From a checkpoint of a small multi-label image tagger: 1.4 epochs.
Rows from block 4 of a small multi-label image tagger, named by matrix and row number. Rows with one number within an expert belong to one neuron, the router's apart. Each number is 128 + 32 x the weight over its row's rms, rounded and kept within 0 to 255. All counts start at 0. Numbers have three digits each.
Before each expert's rows are labels from the 100 images, of 14976, where the router gives the expert most weight on average: "patch colour" is the nearest of a few named colours to the mean colour under the peak; "top examples" is what is common among them. Only what is clearly more common there than usual is listed. The data: simulated grey scan slices of phantoms with and without marks.
# router: router (model.blocks.4.mlp.router.weight, 4x160, trained with AdamW), inputs 0-159
# up: expert up (model.blocks.4.mlp.up, 4x80x160), inputs 0-159
# down: expert down (model.blocks.4.mlp.down, 4x160x80, transposed), outputs 0-159

# expert 0
patch colour: black
top examples: streaks; limb; low contrast
router.0:102156119098148151126122087129176072144135115130055139069081160088150124064156064126112152080119136100134091103108173123148205176125143156165224186165140170170122071118091140131103149131143115128098131172127149161148157143109187098088107164092100097209176080145130159128142103112150144132200115129095152132140117117145129087126152125106155116184124128183139130091121049085125109122086156105141101133100060130081074110088125090115124101137142135162177111113132173132122144122125093
up.10:097011060106079094127113110066126136093145155090135162102122146136092141137100107116141093101145151115083173129147126181164143168066138114152152118129152154174111133154127182053162113157140061186088115102120122104123121134166144170142130128120116179153140109112098107080123158129106113152136158137108123131152176092131143133105110227112087179116139143109131099067163176143154222084167165143129115092107116106130097144114102176174101152144086110144135167092100169128105097163130176
down.10:174179192090107147129129114126125148128137146158111141112110160094169133184156140093173147123113125186108110097117147104133085101165133104106092161114074146150143143159139145173116178099201099121143142164107113074046023103154159063142082094147070103117097181102165130118105134097120151160174115166146153164143140177136101167135116122135102135139115133100074147199161123089139082084198136153080125143103093118121126098080129127079139186127158106157124090163133148155104174169100084
up.11:106101223089169062087116093084095127072088120151148166164118143116144170156141043132104168151143083104131103112122081116145053158081139189158135168129163168101129155168128120129135162127156073115103141154141109113161199072173140118164111088188122172158166193092099118111146144117105075129088093087128150143119113130110116139081124134131165151128138155122112151091163117170110146127117111177125169146178123120092162111081105135117067097124130110147112196076150111169097142128183111
down.11:094115106125053087091127129114066164141145134102167075090079083133107129176186209150117160163158113120129111129107134098158115133148180133071145064057097095151103108083157088117188119158105119139133113065126159114131120105071112117171104143107127216174137137135113110141102141161134120091074094185164122119172153139142136140086136114142136162180121146097171149101203189178185121064100105080096106124148187140147127132117138089122175155144106144132172126110121141126135157145134144
up.12:111104108188088085111168096132090132131112137133118132157129116162145153066180138170145105142094190145092154148149139142145121163071158179132118142101088112187123157132130115149148079095133115073119111162067075119125119118094127119153145092120113149169169095062087129181086163148162120117152126149131210177078105132108109114128209110141122114082107152113075149142151067123091114028110098083191088145131092149147190106156191130107104124165124155133093160144153092117083138151100148
down.12:163158146065112068101147124133106104104134158113164065140142148133140130188141178084134123136129185121145157085137141124162143155159095097123081157119136106090091067131098200105083088156146153155110152171185126115108121111118131124089135059165146162083084118115056110190106132130118135082095131159097123142106138178133121147108091161172180128168122161142124105069127117076118187133088104106107144034130129142138163111095133218146139132076177146068142137138146180137158137110075127
up.13:181121066167105129171116129118149131154090122167161165091126111173160115156142105128135078122117139149173136096107144136178125102129165134148122078145212148128125171107155176192101114159139086157150125085150112124086106125093107094122205112150150116186116126058110062045164128128134114126132137073114065204135135062117111111132105163136068077129151111148179196115111125153174144105099070100128125122134152085095121139134193121096146070106056133117111149118142107122100168119143147
down.13:110127129122107080182090115163125103142124177066145136162108147121085156110138131140155105153139084139119097152173118101070170172177162119142072174137136209145106092141133062140117109138155095115136099064101160119132102153132139088115165131149193130074102126190140151155109117145137157203147072096149145094157122153119130143138067111126112116104124164129106108107154167083057082109142142155120123135074110092117094077164159159161167174112141163127146080080149199104164092100217116
up.14:113087123124021133090142167144163159145141142074129165090102151094152156218119159144106108078152165139126115116111065115160093151113082124206148120131139103115139177115110179118132049116174084124113119169148151148112122101123090107158138110171125160147156128130143118158109096148094103143105223118138107095143109088143139122112162171083169149100165135126158147135126111115124138115087136173165088086124181093132116146128047183135116108128130123100154051128172124126133171182075063
down.14:178146155144155141186133149120182141158144146180132136114066154124108087136105115145141132092114130138054140148103123192134108069094111127123057187145109146098155163141047107143105118095096155119135137134126159100125071103135050121117125092087167134124138120173101148156113095182134149162140131082135128142147078164132080182118144127123169206084117106143135107190157163166118123025083109114108120111143143103174099145075132138147064151144123124056154110139112150181081158134118085
up.15:139139114159186082111139131096120129115130144134084148094105174175086108087114119137119185160085059164138144098097139109128163115141121131132151212038137175164124203117124110149106117134126099091104137155083156122091152135128125065132099097104130161107089094142153116082162144081161152143176162105149070141105176128134166133148100175157164126203144090094149121151119131132166110149168129100090119183114123120113082109148105130085197159052114089104159124057158170095168081171121129
down.15:144075149126138169134176109137164101124121067081108138146183201103129128121085080141161118070143079131070075101130105160138163119126139101160190158149150193180120089119082135148121113119110122122087129098123130147173117190117165095093189107137127171074117114149103146148143166057100108056073151169100151158104079126129137133119162148174098095139127144126131083112123143177157197196155111126095118089127105189148122127130150069142112120131083133202121153116115186151135105139123173
up.16:154113141193136165048147161131132108154123148184152145125152147122161141062142165103063121104130134149115113161151114121082139110146142163182106104128039066099138076175129182081156106106099128097187149148100114063110170134138161087149155103131125142166119126098120097160073122140188100130152134120113091119147169198129129116122093151099131180106164114179065107166131097069143145116061100141192107195133101107165155122089081103140093156137105131099113133150122129096129138196132088
down.16:126121049105074105140164138130144085138111130133134088123145068140118174138162132147130129138130114118167109133156146117182103147073152130146158190123093126156119138133135092119106100108097073088143158123129045123175137125128064150119156094140160115121187119122095206218115113156190154126125137089126150133128164098116141065113166105088099152114111080136175144114105154069108031136113135060176155117179113134099155116100189143116124101122184142129064163159119101094108194102153142
up.17:134072155088062081135096167141137152140165092082156159128108115089152166183090145084099145103132115084147144210126073168126123128117132105104098073122099116132128165109185111138171103158125074152073149171142118104157102156131120195150148049130120144106082145107105123124117111200135120096162132061108151101147157074078157099109149162121139113125153089146137111129145158094119133112101154124142142108104113106200106172180111157160166112174064074191125118212132100104138142163112091
down.17:126119142127161179160100176133063066180098179189125092103143171123113067109138144083141187111143149146136121123139134099108130092155153154188107154089112134126162111158110097110144110069144116121160120019136114134101127118146084135131147241157137095153151153124175074149130144092080128147087104123143120077127125134123159132115114063116136168091168145138129116142137130137126180197113116160128165172163124129172092170086127035158095121151107089107121085099085120096143126148089101
up.18:147072139128075200036097103139074075098142131102146117110109142139139156165086095117109167140122130109140120172111110081105185144172100156068132094158069147133142185130096081121149142175124169157141130129123145130107164134082069103124089071125100128146179072106101071209104079102153100105125122098162143074118140182117148129087180198070138083143156147176128165171146178111134116101146120143180130132165133156140136097158100108152135160127178108157108148161156128099107120156104148
down.18:070105117128131123129113081178119120114136129129117061122126131113149124219088106115166158068118064135135079114047145077099109146080103111155116099093133120127135100149152100126117201140160123130129134064152126114165180126095145189096050116143169116154139128088129165137138176098145145162124112108160109154178141156141166070127128058087159136102116137112087126110119137039121162135166095152129128145163163171104148142139106186131168169163107091170118089106151083093175175131126197
up.19:099086134138126091124125142146078139126124141145101148105131104167086173175135180117141146134140126082142149106112095085102134187075089123156157123112140098170077119132152154086188115105176086143198128136131151077144131111045099100161102134206163152102138137099128041132171157149110143099098175115103155131078134118185088170170121180125122126119081074175149164099135094140122138155153128117098142127105112130076181171174135109190146136091088115163125123071110128137147063105086206
down.19:154098093117028078173095129169122126103124093110136114127135074082113146185160166095120122138075134083144205129144099131087165131073167097161139132192112194144120090180155075149109121146107133101137104081139096150122158120141110138115109160124163119145137165118075102146136133154143140166175124151091106120114154189112178100118103101092130143085066083152154136145044123176158151129125121126154108120130149145101189105117153175183173132160170082155073163143156085121095120129160195

# expert 2
patch colour: grey
top examples: streaks; chest
router.2:057115126121179159169181120148102114125143143159117137162135145137135114125128183144106173106144156175115114102179164120104147157143116100156091104114123108116101130062084120108097171114082169134121179154165088126039078142108145118140132111087192152170112164126062122091151085090108095135110116167086109168062074124143155147112153096129216094142121187124148150120190151080087105093188123213167136125159131150143145104162142109092121114120191141081086086091118157113134146129146125
up.10:097125117051110151161096118091205148107144101106091113101103111117093089102095178168135093189196170127121146154117157080123135081104150147158153109112116143118222141159091155090066105113095170133087135177101121103169125158128136168083085083173139115127178070179182113130164110162155138143106132148087083148119109189157149138079116060118133153078148109123090128089119166113116126121171134125154113156121136114113108116126129155182101135109203162094167161125081115099072162159120151
down.10:137104086086168173108170092096112117148182149177150087135120089126140128127147070180122128131075122127133149155182080142104100181114142151148097145130136136148095119127155128157082085214096080159067160126106110147196091149113141086170224125144096062106108179165149152120094146064091118138157139094117111133071123100133135125152167134154156105158135092139145089135113081131120067169138156100103150066141100162140090148109097123191083171145150095097123110151144148138106130113152047
up.11:139074016193172072096145148151137111165127158124132143136109138145081137117067187154113089138139152112188102155182078130091174106119159104083129088147082106149130126127148087150155054122051110182139116164132099152176121146156164097120177095147117095081140151091124057084073133096147124139121147134092159132119158148143137130095140086129183149113172156128098111148156178096164114131063121103128136166101170143194129195137109068121139129100114122138107163105125127165119147117141113
down.11:160134130122146065167095144082065139162129150163133170091100085158143161110159117144086103091114142113092136102090060143100088133118084162122059087125134155153096113114128088132147108140110199126161122122175149074133135133149120066106123152186104130122082166029144126124095124108138128095179130110102148123136146150114137077123067098184150118139127134133102147185163138072203171150148158097094117084162134180125205127185144147084141130125127078127159164126152111162122125161168055
up.12:125128095142146129076079175057108128138139122145116132111152169090176114127121123111187104106097115090153169150113149148115173135069113102098117129140074156158133153161125139096171167137155127142152142170156195152203103102116089021182085074158140072142154091148167164120152125102175142162119137088106127135126115107115160129140109125121131147136072116148128116123116137044126148104190147138189060109123112127126033093148130139161160135155142128171106086110105086123178081129102191
down.12:088111150103075078157162113158118193153138063099136134163136131129114112112164121212061093184156129124122113085117184128105154149139137124163121171138135099157107148127080178166061182164141079183193119163111152136128112140096195177085146142134134087136122148125082143144129160111161121135175142091145117045138144135129132135165173054106103174072146089171155145180119128140098161156100168144096102132133153164122125089066111096139155117197133140100105105144108156089125176096136112
up.13:124141164139190200163071100186114144143134096108111141145146133158110120062114140170124134130092127133145096099128124158085150058147156146206135114181084105132114112124136122176167107183066098110140089120160164102074066128191182096112127146075187173134135092189160142164129115119125182181094077152143121094145135101154133144121161108116118091135090173145116136121103131139107053110076140156135124122094155116072102156190096114183150065130114099151130148142083174140134101096104113
down.13:072131143189146132101127136136110169138107140175134080123170196134142159172141144121167100078210136185094121120106103067129081110099159103163120139098140146106110119076134190115083154154181100123149122100143151152109156105079175151166052168110143095120118159169138140116129148103051100091160117111168085121095107149142126139153099075131091111058093144110169122164154055140164189133152134146157132114136144106168161078119155167100072114114179135120142123112118174081146201132121154
up.14:191133142137119212154142078195124101109138155065140115119158181119158154091188085141116102159133129144088107134113112152242160082149146151182121123124115100096125132172155109074118109063109116078157125115087122125087079145160172127144098063186190078102116164117097130165107166113154072098108145153135108097114138206169137158136130157120091147111073152157112145111145214110120096090115112136160158114150100089183122156115133132142137109130101090115131126118119117104171093139106107
down.14:118134129122165110094164144162172131116110080121138136116066136108184097152220098098123128157076133185145179167120120102174095118138132111116137154108104145068120120136120163128132139099136109141137137107127157066116126109133100132185096115086170161160113113161148126103161156124135173096203095138150145114089130108150156119114150142169167115188124077132086089060000138191173131108155167130168145083117155114144088162140168089105151101124175063163138116090102155140127082072133155
up.15:123113078161129092220118112152106083153113139133163097113123123116080134174117151135115137147127150062113089152139111166146121147173120177153161152144132120145138143130146178108131096113087140147109117061150165124178120124107086196162087084184147187116105069115143139077090086154148189120122137190161195120065151150098061150078128143148132155116073107153127046152139103140140155134080166116116150114117149091118151162121169113120136154179160116100108174089094070118133137163050118
down.15:179137113118148144066182154166083152202123130112114061123142192118133134067133073120148128127126103124103062113168108090106151124182167139149107099126092123137109103086132161089164110180133191123100152075138138175100124138131135125120118152172150184199150143097122082194161125109107174117136097129159092150072135143112131145123106135152127051115121114121119126076096106199109124076128130103160109099119075136123135144170189191164159194136133150170084169144140115082168161105144164
up.16:139144116149146116098132075060080099183094182136125112128145125107107142125097122100096105136098083117189169143163145129156139141131140138110171135117145073104149127089160069129194170126193078145158210079058093136183118159155159095181106116091134123104120097147123112103116097111122190134097116186123154149040154067099106133080209134152138079126153086143155117139135122161162113055108148110169123140097155089172135112120117164130121098131097165164131156174136134115087177105102135
down.16:098134126146046077111155162111156126139124114141161090121123142108123096079056087093150184128099160092102140082135128161099134144181190153110188134155117203102105142159131122098091112105159108086125154125102186112113129113127163162150153189120121144096126150211111143147127146121172108146161138100181058096042121100109164136100109099206109173150092126163124141145111143116183153113153165116141121106122108104119093149128137084105060153181067098141164143161118079084179112152143116
up.17:094096118181151118078138142134144155141162129080078137096123170132114121187149159092129131094125119137109133107144099157086159157115159073146110119112159095107108105112155137153110177142142104105114137169150161147122078134116131060115182142137152129197109055089111077080180156078153136085106136157164120119115146178128142132151161194178147093171103198113150174190130144119218173080145086114142128063075139075105181135121082109108122165050106127143125137114116101074135136086116132
down.17:125094112112074113133076140089150086060116053121169121129213136143104158140068199091181091128107166171122142135134165174084130126116095089139154120131120113105190137086124130148137052138080106106193145112101114142114147109107065182138117159137108111061114110109051109154106121118125120137102158150133110151163149083134047136105122103064136187120075139120152154161163147091120159147084110149113110109125127162114165147119167136166140128136151162180165125169105081169098084166122126
up.18:031127100117149138102101137190130145142137157103106156131102157119058150132117166107145175116117146125113161092179175125078130171198144147126105118060040114211143105132140114110142136099125129110122140103156081153097136147168119135130095119169093128164150104117097097126151154126163062216118165088144118166130101147061155166080190182156139117125121135156099122097184096135155198093134111157105142112133113114131136163153141134133086099134097131048085098131092071154092138152117137
down.18:099132138143194127119097173072126128100115052097120207128118113165193132088134104095139096105139130134113131095108159088156095161155123124152130142167138089123136149131084124137140154176104114093150115154113159091128126151153091066152160180166102134141161141165161151151108196165099105105166122111130139081131100120145107057152120110103035135151063163184120088079116183087188087166112160143122107141075135109143052138149097102146212087123117069124127134125115135157120123108185153
up.19:055150159128074066120139178163119186111166160129126207122138106096174118109131140131082115124114169100155135142119148137159120146089179122119117098168165081139110097134096137096134140142054086149170144136159118150116155135101139089158096086126155113155128117125120158143177109153138087162142129123170192113146128071174119160169164124064082167157142126157152138089091118171113164124099103130157059034165133106137082119083113114176203114076176159136178144096121131119124085065151112
down.19:113164129139152102156089118149119097170104147101139124129150014137202116149125159093115115179092171097140132162121096111110109050132105144151092095127090107086132166145126179148153136102130146112062111114130157146156116139134146115152101107100102119161128090175118119079143139178149127113086087137143196143085114118109139103137131096120093090135187144096151121199094124096203132161111135148084117208129098106170115136119142217122152052137198081157186148151083100161125137135106140

# expert 3
patch colour: black
top examples: limb; noisy
router.3:155067150155035048083140159184188179180185147122169148133120104127153135154139099144135125093157135150134171122098152125081116109139134077121107097017123161128102136108124153140039153108133112156078171118138106177143125149160112133125167099139111086140128092101145106100115157071135091181120176118140201127085144127130142108109163135114128187086126158145078129159155165151136163074141190147193157137093128129129120176136136110145124136149163077145161085119135122101118154139116086
up.10:137078091126129135132149145153110130092111073045112163083112126067109095113191111184073065127106151091125136210125154197184114137113099169141069142122119096124097133143132151073171135162159114136190174139139153106151145123101178167092125107105216141095110081121118148191103147136135138101115128079128165074175131180132130110145149110106128162099159151081129083109136172111151104144083084116105158072114078134164148138121092169133130149112109160127137069123179146101153126172089126
down.10:097125164185089124141108134107153078220131148191104090134116127182088159147127104110120157147102097042144165142185065119115154162143147114166119167074137140147184188141164128096127085137108140150154144123123087101087122153084134182149154160128056116098138142194150075105147141180145132129106118135157151117110142134152154200089089151103129143104194102129128100183101082123121089069136154144100128149128127161180124101142129133127116111143147099168172080104083105150192184135091157
up.11:150073163113114120142104118135139145113109166206125152115176166114173122156108191162087127145092115134051079085116164119129120147132155148144129123145211143089126166132143167128104127170082127077122115065156092135168113163083123080129137181135137117166145106162127114136150100083109120093140153196093119161090114108156064090153151076143142108113117148159118147190141110079114063094074023166082121204187117187128140131156157143120138132159127106105124130107087113102108103111138118
down.11:146101113133090063146140152148110156056158137111119141177103123149081091097104129069105087156111083127210133102155160113185104113090160104138149056094093152041168115197103107124200146163158112133122128173144101143127119097140122146131082114143181146126165110083089135087129060129138094124111138188114104108107141085133132075141180150129108172156158140112145133061179174068131078189145117116122117127120151102119109149079107163134113132115133117193077175129175154123158125132128151
up.12:169151165092120135135161162121157161137121137106148084150175163095119125107102166161136164104141121185134122119096089124155132138177106197138137142181083090140182103079133114103083085146075103140159186112127133076121145132102076112084108165126104062064106158109135148102135085150124150139170144091169151110134129162103155178154069116130146099182176104079082106132165108080000133099133149172153080129129158138121143129164142073085149105094106103100161164128136172108168147150118151
down.12:192110182213136087149100056088106155137122097151110122113203098126122079125087131123115109167087156110064173162140119118131071127158136120178081166084157153134071177105100111127109113073166147179142141107123112136120115082146115187095136157134164147160143153189158105116129137184086130118106108158118114139088136141133079179114152103180110058123137159119126150149065090140145112175125105084090132130198129115117173079114150081149121122148135151161124168148097060139141112113066099
up.13:162166073095103096146148183119095129120106088103127131156106123147133164070107063140145158174097051110120133108157146124053149121172126144113113083160146124146174124159141109130079115192156111112129101133137076165182186147127129137172072116092105129109143147126199170088117136096080141118102148151159183118142102177101134111115077090172117118124111156195137058135140123126167062192115098144053130152114146162145114142140108098113192168092178118175130120155150124132146098130180181
down.13:084119132070144114146154115130118087113114107167162135139096192110161146189168105165150082202140167136122130164120120168142157182095085137152177194139146131109097137107138122142180121089097077189127140066112123079098142133127128113138143069151163156073136126151110155042159141125139118157105086123093126156129163146116143156160092110114154094113130104131082127122142194206170185118165129105116113156098088144083093126116137187122020141113141137106165097099101109167138132106063154
up.14:098100174095148147213086162074108151139120208203155147086108194102125066092156097116072143067106103100098090137164150150158146087073132125173163154185130128104133090115185161157142115131086138146141124191138167124189168122141168092125145213127120153115091153127138135157103105155135136081131093124152105099135122101104095130128084047129094083126140159107132148096144110136102089144130098101127103106155115177114116127151092130095142080179131137130205133177113105159112151113122094
down.14:188079085140130056151094131185137138115115105089131127133178159164138143098177145146118125119117128085150138155164105147079066159154117138081135089118121107159130100111144147110114118101106103091204138092116146122112148154126118090066120151036118139086146137172123116159128137221152165079167099140062106071103167174125152164121094127130153144158110122140140184117172069108109133174128097110152138188106166112083225155194128102152110117115179083109111141136141115118144158124146172
up.15:097153099095102122111101104105137118110107103138144119181171210133146155087206134176109153072206145127137137171137135149096085107096124154164101068153118126111104146137134124081146087137150073143087173098086092139146138117162167104136161113112107094103121143121072125209127103119151174156124107181121075128128086186117191128086129149115138137144156154121098103166128121101122116123117120086092050223119107139103087141129080128142151102222136139113119127186145090089149180091107121
down.15:120085097051211143131151176146136124128119148140142123159105107123132121151071160110159156137110089186091094108194128118149163110138059112121175117093120119101166106118139125146138138077119084126181148188139090136164130138093142157197181068110138140160069124157177079107092161072074103158080137106165144161153153124119139155117125105086156151085115156152082117099201119167177117128087096171135117089154058151149131077136113117088109118088152144088087137128173086163090116141116100
up.16:168147165160110160077110146122132104128117142139126077171116196129122125163167084145198121095129106103131097146136137194144148122195123120116162121149137118115127106114180126130073190135095108125122128144128148146106117118171155093141121129228153150171179110126133121153115139190174076142117109137120044121196117147124108114130143131111133060099056087133052055176056140179130063122158123159085080132130141120092099129158098120122107174148078101060136160145109126127129116117117103
down.16:121146085078136108138137128166110163099134140150089114155149094139098129108143124122113139189188097138187126073071137081126101072124138104134155124098170112147184157132118089153110082144163138105047120094164113123118157147061156154102068136121135142164149149132078191123169067061125132126187112174161115072117088068140161118092087071160146144153139183142127143107131141076156151143116133165144126123136191091155162043212136135122161112126101139108111104127141075139105147158078127
up.17:143116127183147185076163137163157125127125142157090083185112086119132194098117069179103130137151077141130148048128141096168176170156084155129103141114167138130126151128078130117146125148145121106104147105141139161104174107113116121148141049116154127124178127075095165143107132125115111082134135100156142110080117100118115175112167209101084148112139109153167143134116140200051132141096132147094132221107115118121093038165165170163148142087136053157083104145145167124114108127159128
down.17:184123121100123150104070114167097099081116090084137132094154206149148136135142068118107134177155111111136054067182141115141139145150134147134210126066108145105121132152132123132072091097117082137175122150133160118142165147108098060138125118164071131141140165141160136153120108126141125114104134157127135156059118183105154103108186083118104104138161169148092106133136185075130164170101104135147097090168183140151134107073125088177189191123174130177108091135201083132137153136174137
up.18:081115140168073120141069086087125171064094158142117137123124117140114158109087129174175158125118085125168103102144117154072151130135165150125111142130160128117140136095155098117120155055202138082173118130109139126169102136138127127124205145155119104186143161112080136063096143103132173091087133126099146089127156092211068174210077110117115127123122105134193086173136112129121163195167095155090187126101105141147144161139108090160111153132146132120175098134146121112050114112142184
down.18:110107192143151148197134118144162129130118135172139137144128157104166098083136083142170112128129136170161163174157144117174152124108248092143162197152129153135161120166146153106161068156127096161118123122108147152132155139108076184114070114139111146133163122139179156137108111132191119102162136113100109106169128182116132065091108136107162143163121088093160131075103086104075084084086095140098139122118092132125063124161090052101161163128062125090089111096183130122187157141124121
up.19:118085117139126074153101062157061132104125102115117120118130170164137164158203087169118100087146067136135140124065107170119149137163134142147127091159149102155114104139167129101162131175106081107103170137126110185111129116148155086116118109161164169142124164163069064087146152091182173132178170094135076124140133131109169113147109155122112136099171105081144142194132159125153142119136091152148061184109123076119063093205071139114187109094119086127132140124075131102181101096150147
down.19:111103127142148115122176121148133145087142171197066078150162101140044093096078128145124106118102116142131110101163140120118127169132156103162086144063125158119179122145110087153137164132148067105127134107158109155117058124091106134124094120103108084109133119099137100104127149144034115165115137100125215114147075124156095145173098153171073223135134151095184140070094114103142193114142179104135139126174099139148115114087217157142134156120149122133167113120170177133088152152126136

# expert 1
patch colour: grey
top examples: low contrast; streaks; belly
router.1:138139129116131109172122230073120117107098133133155092146114121139124145133199075127134103118108119138120105215092099150117133093119063135074169117169131147087103123136105115127156108131190103122160038095104134099129153126161117168109118151172179132139129114122188132179165191162114163134141178096113124139189150136098082146155138089113110166146163091074152076109106094144166157177101142137090053156144134112085087117109149132150152170086084133142144142203105143184147105099092154
up.10:088027109130172099086126131103153071140111160172124149123086181158137094130064140145150173161100149167123145147156132145250136059071117171133126113089150181133122132107125108156133145094180118129128130113154131121152168113079097127134116182194096095167185116107113103095154065102107149149139118108117141114158133153135152126132075078148160114187129119090113144173147059064097101154157167128146148128123142122142156156169128078102125125144142123132132127107165075144074131148084071
down.10:247139098086091144120106081099090097105136117151140067133164151138137125116168139117128155150167091104187105133094114091081170167137083151111100104097134113099158068120191098112094109155152093128059124146113168149120094145129172162079115129097131136155181144123148153148143111154088136171043128150137134158096125141131138164160091140150125081097164155109141123152234179099112123184136101140047174199155087139101137155129122128093105135115152126155158101165093138123157137106158134
up.11:168146104169131111110141133133092112079148056043125114123086149096096102111094142162165145168099164121163145127146114088098136202145141141162124115087192089108149142089146167095190147118122137146145145109140133158182103094122110147157133143140144122124095077176107098119147146115081103110100128155129101120126126109129189113096143170116122168085114151151099140112147186153087086172115035196128147116176174102143146049172187129108128111067127110174136086111155072111147179143153199
down.11:098132088110094094150147134090170178130138127160131095114126094133148156164170145123161172126115140153132147130082075145159150060129058206152129160197094141078168111137146139139147112089126139113163138164114157145120142179104170087161125124073079111170153139076167179125137150094056133182138120098022119082145130126124111055122109090084123122190157117143107147169142102090113125158093163139110127099139088127120150179119125132103110112094090144159142165132181121077144080130169059
up.12:188089087085135148098130161112168152122152170112129099140114109110131083164205072120178165106165154161151108146130150141119137119111102140149138067158061171151147098126169181122104117102121103109106169130112125046119137141123129103082141102134173130108190093075150137145095137083160085166092174120123187114155117182138056133117099148096147140124092214095149118163097107200097083097153127132131127197093147094132078150090070134107114108163101180141119136143145190123095141093136123
down.12:080110109141173094135084182127066146178141096171116096080121151087127143136155099122157167122077096143139138152123152159120206123164111164122144150088122100058101164110083060119128082124158162092109076131105165131151170150117118141120164173129096095134095100125138170122116110132147143154133078158122178145113140080113167149116158086184124166142132122150124119080095116186127225128096123115143125070115083149153143138123148150133097123101110118125164134154202227127175071143188172
up.13:054144097126153072116106117171073088152151141123104190167116147120062181175107130152202155132109088133114165155111082141076070160132111128130140140161143108173128110130129187101115104122170123085163088105116139139141095114123095119093126182155106100204099095076148108180133120109110138150109183154147055154133149119158077089133123130159141109149129129134130168110128108180195132097115073077144123181141151068130130181159107100164065083135171157119141104128168071155106093161113102
down.13:122149152222109099147158144100100138095103151080110166132176132134129156121113123087102169089112178109061113148137157131153115160153120091164157130079121203177127127086155079112094156127095102126108126175122111136111094163130161073156143122173151089086149129087094143081158092165142081082081179062083157158097172028150135149119111128149129140068129147113173123130229132073101143120123130099127143128133136161124191125089161099146140149103117114144144153133102167094112091177139161
up.14:155182148104126105106144130141159124130178094147084129147095103083092127166081104082127150152101177115143120143129123134100146168119192089132150107111079132161118114104114160033151118135152160133090172138186137131159131115108101132105058092065122167173168113117156098101150193134095101125136134120152138143136082060133111136169220122107099128075159099105068061054105148126152120170124110173174101168162151036143111137168113121169089110107115123125144103175116152132145173164145126
down.14:145141158178130164119075088057100106138159123102163150157192078103157115142114180114162119118093114071166144080079161177172202132099103163130130116080156151111095118132130121153103135084127113140159114145130154123152060145101133062175139130191166169093159136094076153174103126103126112113102074146124159103167081180124151136114108102126081166127119167093167117130186128103147174125140161176075176119115084146084092150083138062069132143155093144150116081131144162141073115103129110
up.15:105104171072106078091122145126129138142120096138131109082146134078113134122151076157158137117065128107123133112117118176087146132163145159116087131153112165144183126119135127118193115151125126151124119162150162118223138149096121066142138143122119150165153128135113077169113081101100120079063163145152169087105094069090125109105109091158104155157092149116110070141107118137242093151145135131096119173172135131186077155088113122086201097195093155159172127179141107100187124150169140
down.15:145100075125132093054134123153135112087114162122079184159109177118157113127171152097128117173195146165120150152112150102165119182106120147173172163155132057116109151126114123142083143116160119101188110127127059142119118069132138121087121153156120128088193110120166079087151088111156142141099146198107122147108137136122136139103147107101125155108093157136120176051162088196124154135113162184169151073071127126127142069131122114171061084134165125133123126068120137131030121088125112
up.16:098135121130122144116147150169113165109137156094165135153192087169084132166110141133155136093084154138114145094090111136049167189170098100154117106108119131115107105133169094120125043155134142139165146130165102167163122137074150122118093074050064092093199063166135140116110164166121164127113138124108183108110125202187068161105141144113143094089128137116113114197207106101122107144124140132128127095151160143100058123188124142155139108125113131121074192114125142122128105167188114
down.16:066103144130109129140083107109076139082124154091132147154112127099156194149163105164103132128152096119145124115165096144056085149131172114097149093186117151167103144120111179135151197076082086145212162107136163123140147128150126176098148132151167150137148084118074122122124178095115142083125151109142098139197162122149123169075192099120135140112094141131138119060056189108080101093165088148145108080085105145171113076157125114162128108116143079156149074144158120127171068158138161
up.17:109149172085160159169114069143099113129159174067134113091107115142122157070116115143148165104135148135117119110132114111134129139200185140074160167157141148139136119107106129094146147149137155074146071165189141072092093089108172114110139161132092089094121161113134117101118091131158148145132041159147127130126141133135081135051083176142147115151072164200159164134125117199122077130081189150103110127175127111151153072098141130142195083112194110118166187103165147134132074100138126
down.17:147173157122095133142131116132113145069135118074134088073098107127144087083140147150064130112071147107109164137153041103118107123149119135137186139113169120133110143135115178146138145153138165091207108145152133063098175099131065171147111135145119158158176103137124134094129099139143131150140108162225131101161128071120157078133101100124150125081109162157061127085160132192178054143137111095098112164159168112164136110087120130141175100125131118178115154195119135149056183103108104
up.18:142157079078072081187122113089164089149166132186147123096097190123185081107116133151167173149130112155144144138172153169142163143097131106111093092078127105137145087082115070154122181160108136144100133145132144125134142119138117119118120162187154178212126094129127180128201101073127147174162135053173119174136117128095146114114110103156091123144140095154071210047116066149110149162128154145133127080082127115114146103080117115104121105168167125122162145099119068146114133124118112
down.18:059117143113167152140162116122106097115135120136119093133152063131178095105172076095147120129084125113083159090175120140129076133152132113124139156135128129097103096103128184137151140080160116114169108155138122165142114138193161071210121142167155129133108022157129128194101100102112146102113148154137145127129175199124162154195203120143151105104091132114137102135056106112105119029127127115114121000164101118101117147116131140151149155139132099120103112115132158122134119118102126
up.19:164074096096142078106128078115113194115131130131128120161098150095135162128132097132143127132144121063152098144148130113151123183105065118059161159103033106098159196130146134078091084119138128194100165177104147110183129085178103067131167113087125102071196113175174145170068122162127110175116145127168127097105130137106104132134143162150116148142124168135141113162127126101114126080155203157148177128095128079167132159136164120126121122159175153104138114115077137105102187096102076
down.19:077121114067142158074177104119043127115112166152098083128133159084174167171136134157166121091129174170152139121127074131112192181125104165102069097116124088175133127099133122150114117122094116086148116079120102130143179159154145158127211160150129087120186126139095098116152187069125120102108178136099135127074138054141117099116093162145142156189190127128109100118116194100087182097169095112169130133125147115145144145152099168139094127162113084094143142148153147119167150115057105